python train.py --input="log_mel" --activation="star_relu" --drop_path=0.15 --expert_mlp_ratio=2 --layers=6 --epochs=107.6
Rows from expert 10 of block 3, named by matrix and row number. Rows with one number belong to one neuron. Each number is 128 + 32 x the weight over its row's rms, rounded and kept within 0 to 255. All counts start at 0. After the name is the row's rms in percent of the matrix's.
# up: expert up (model.blocks.3.mlp.up, 16x512x256), inputs 86-171
# down: expert down (model.blocks.3.mlp.down, 16x256x512, transposed), outputs 86-171
up.480 092 [117 107  91 155 153 152  99 112  92 127 141 120 124 128 136 122  80 109 153 113 148 163 122  95 189 115 131 134 113 143 108 113 184  84 113 124 168  89 135 170 125 112 160 173 120 117 137 125 114 179 110 118 208 116 135 164  79 135 114  99 108  83  75 127 167 215 123  80 133 155 137 106 180  79 102 123 139 116  84 209 180 104 151 117 125  42]
up.481 110 [163 102 130 150 101 113 122 167  97 144 143 188  93 159 165 135 144 140 152 175 153 112 123 192 192  97 120 103 109 118 214 122 156 120 100  82 141 146 144 134 107 141 135  72 124  99 143 167 158 163 165 157 146 100 156 192 144  62  90 129 178 121  87 108 139 146 119 165 133 135  82 124 156 118 115  91  60 105 128 113 124 131 156 114 127  94]
up.482 096 [179 163  99 104 146 174  83 132 156 161  79 160  63 150 122 173 194 153 153 136 105  87 155  90 147 127 118 153  79 154 146  96  80 151 142 163  71  96  96 111 132 128 125 120 184  88 149 132 125 134 142 145 134 108 141  63  61 134  79  95  85 146 185 131 134 130 165 120 176 174 133 146 111 150 143 109  86 157  90 111  77 145 145  98 115 110]
up.483 110 [159  94 114 153 115 133 127  95 116 137  81 200  99  84 127 110 162 138 138 127 160 148 153 166  79 109  85 170  81  99 127 132 149  57 101 161  98 188 144 166  64  44 101 124 131 132 149 173 126 156 127 174 160 187 132 137 129 132 151 137 113  79 116 126 133 132 118 106 116 139  84  85 146 125 165  74 118  98 121 114 126 178 148 213 103 102]
up.484 093 [127 173  82 137 148 133 141  59 119 134 153 127 161 159  84 114  42 175 191 118 132 130 127 165 134  99 149 134 111 113 175 148 201  76 168 117 103 137 163 191 169 107  97 154 183 139 144 122 155 144 139 109  91 123 203 160  93 112  70 144 135  92  92 191 125 148 151 139 182 143 124  86 172 125  88  90 166  82  78 172  64 129  98  81  94  32]
up.485 106 [156 172  75 177 156 131 102  89 114 108 146 119 133 111 134 139 124 151 135  28  84  96 157 120 134  95 133 190 110 113  93 129 100  92 161 121 178  58 120 147 130 127 111 111  82 175 143 141 133 124 146 135 133 197 143 175 158 154 131 136 159 123 173 178 148 139 100 112  97 148 141  78 157  87  96 177  57  73  96  94 183 140 148 139 206 122]
up.486 098 [141 134 136 137 139 115 153  95 115 152 114 177 112 141  91 132 190 152 110 121 140  94 134 145 134 129 126 113 112 145 137 101 131  41 128 126 146 137 160  83  96 121 103  85  72 113 179 144 180 100 120 182 140  85 138 124 145  77 133 169 123 165  99 125 145 108 184 169 129  98 129 183 177 104 195 132  79 150 149 151 140 163 113 141  94 125]
up.487 114 [125 101  56  72  84 139 148 121 150 134 130 146  73  58 137  98  62 119 166 136 122 150 129 138 113 120 124 110 139 172  99 181 167 101 123 143 154 117 136  64 124 131 164 171 145 163 152  96 120 113 191 105 145 140 113 131 134 132 138  86 126 116 143  88 138  87 166 114 148 162 141 135 100 152 125 170 118 153 163  96 162 108 149  89  92 116]
down.480 093 [180  99  83 108 171 171 144 120 141 115  87 136 125 106 102 174 103 147  89  56 116 126 136 167 177 108 109 129  88 192 103 128 191 123  91  89 173 120 140 134 145 148  99 159 109 171 123 136 137 146 174 128 213 111 142  83 109 110  96  99  87 110 127 153 161  91 141 113 125 125 137 139 150 155 161 123  90 161 138 139 127 149 195 133 122  13]
down.481 108 [149 111 138 130 160  88 142 115 116  98 118 128 125 146 100 170 149 114 151 132  94 173 108 152 144 133 100 138 150 157 124 107 140 134 142 123 150 119  89  80 101  62 107 118 105  74 116  56 147 144 115 103 107  79 184 111  78 123 128 108 124 202  83 105 133  80 159 125 132  70 149 188 154 144 155 151 200 148 163 132 164 125  83  99 124 160]
down.482 091 [ 97 132 158 145 159 158 159 197 115 194 159  86  91 172 142 118 140 179 130 143 141  97 111 126 196 115 152 115 154 152 141  88 174 118 129  85 181 120  79  64 154 106 189  90 110 133 142 172 117 139 109  83 120 146 110 202 161  83 118  66 196 105 101 135 109 171 157 148 122 114 126 134 156 123 179  88  78 159  72 139 139  82 171  65  86  95]
down.483 110 [161 143  43 135 102 176 124 135  96 145 142 134 129 122 166 123 156 124  98  99 178 169 182 154 154 143 117  97  85  81 108 135 158  73  52 145  95 166 186 159 120 128 112 146 134 152 129 168 147  94 111 145 156 117 117 106 164 146 132 177  91  69 168  96 116 100 154 123  86 133 116 160 114 134 143 126  99 113 105  52  62 110 109 157 155 129]
down.484 092 [128 107  79 117 136 125 126 158 128 143 129 106 153 154  94 151  84 105 102 196 113  93 150 168 143 112 140 106 144  57 103 195 139  95 120  99  76 146 119 122  63 210 155  95 122 123 116 151 166 160 160 144 138 151 154 112 120 151 119 142  89  70 115 188 135 121 165 167 157 128 149  83  89 128 129  84 156 120  80 110  93 196 131 210 125 130]
down.485 106 [105 160 182 111  94  79 130  83 119 138  99 198 114 110 103  81 145 140 103  98 109 169 163 159 127 172 135 124 130 158  70 161 137 141 141 174 110 104 123  93 129  91  79 178 134 138 161 146 132  78 172 179 102 155 169 101 207 166 139 102  96  89 169 120 100 115 145  99  81  70 124 128 116 112 146 155  86 129 163  99 124 156 140 151 155 128]
down.486 096 [150 132 113 102 134 146 131 113 147 134  72 148 141 132 114 132 135 115 105 142 135 109  94 135 180  54 142  84 133 154 162  79 119 173 167 118 189  99  92 113 114 105  57  72 140 158 126  87 158 139 133  82 185 146 166 139 181 152 114 177 117 131 114 142 175 104 148 102 118  89 125 135 167  73 121  53 119 134 108 128 135  88 130 186 151  81]
down.487 115 [152  93 100  60  94 112  98 105 107 123 145 178 128  93 148  99 153 112 210 136  97 125 150 122 101  70  76 137 127 147 120 109 105 120  93  92 116 186 169 160  77 143 127 155 177 110 157 119 100  85 151 161 124 167 124 113 148 209  85 128 110 130 137 148 158 132 147 130 168 141 119  63 200 169  62  98  88 148 159 128 129 100 122 179 124 123]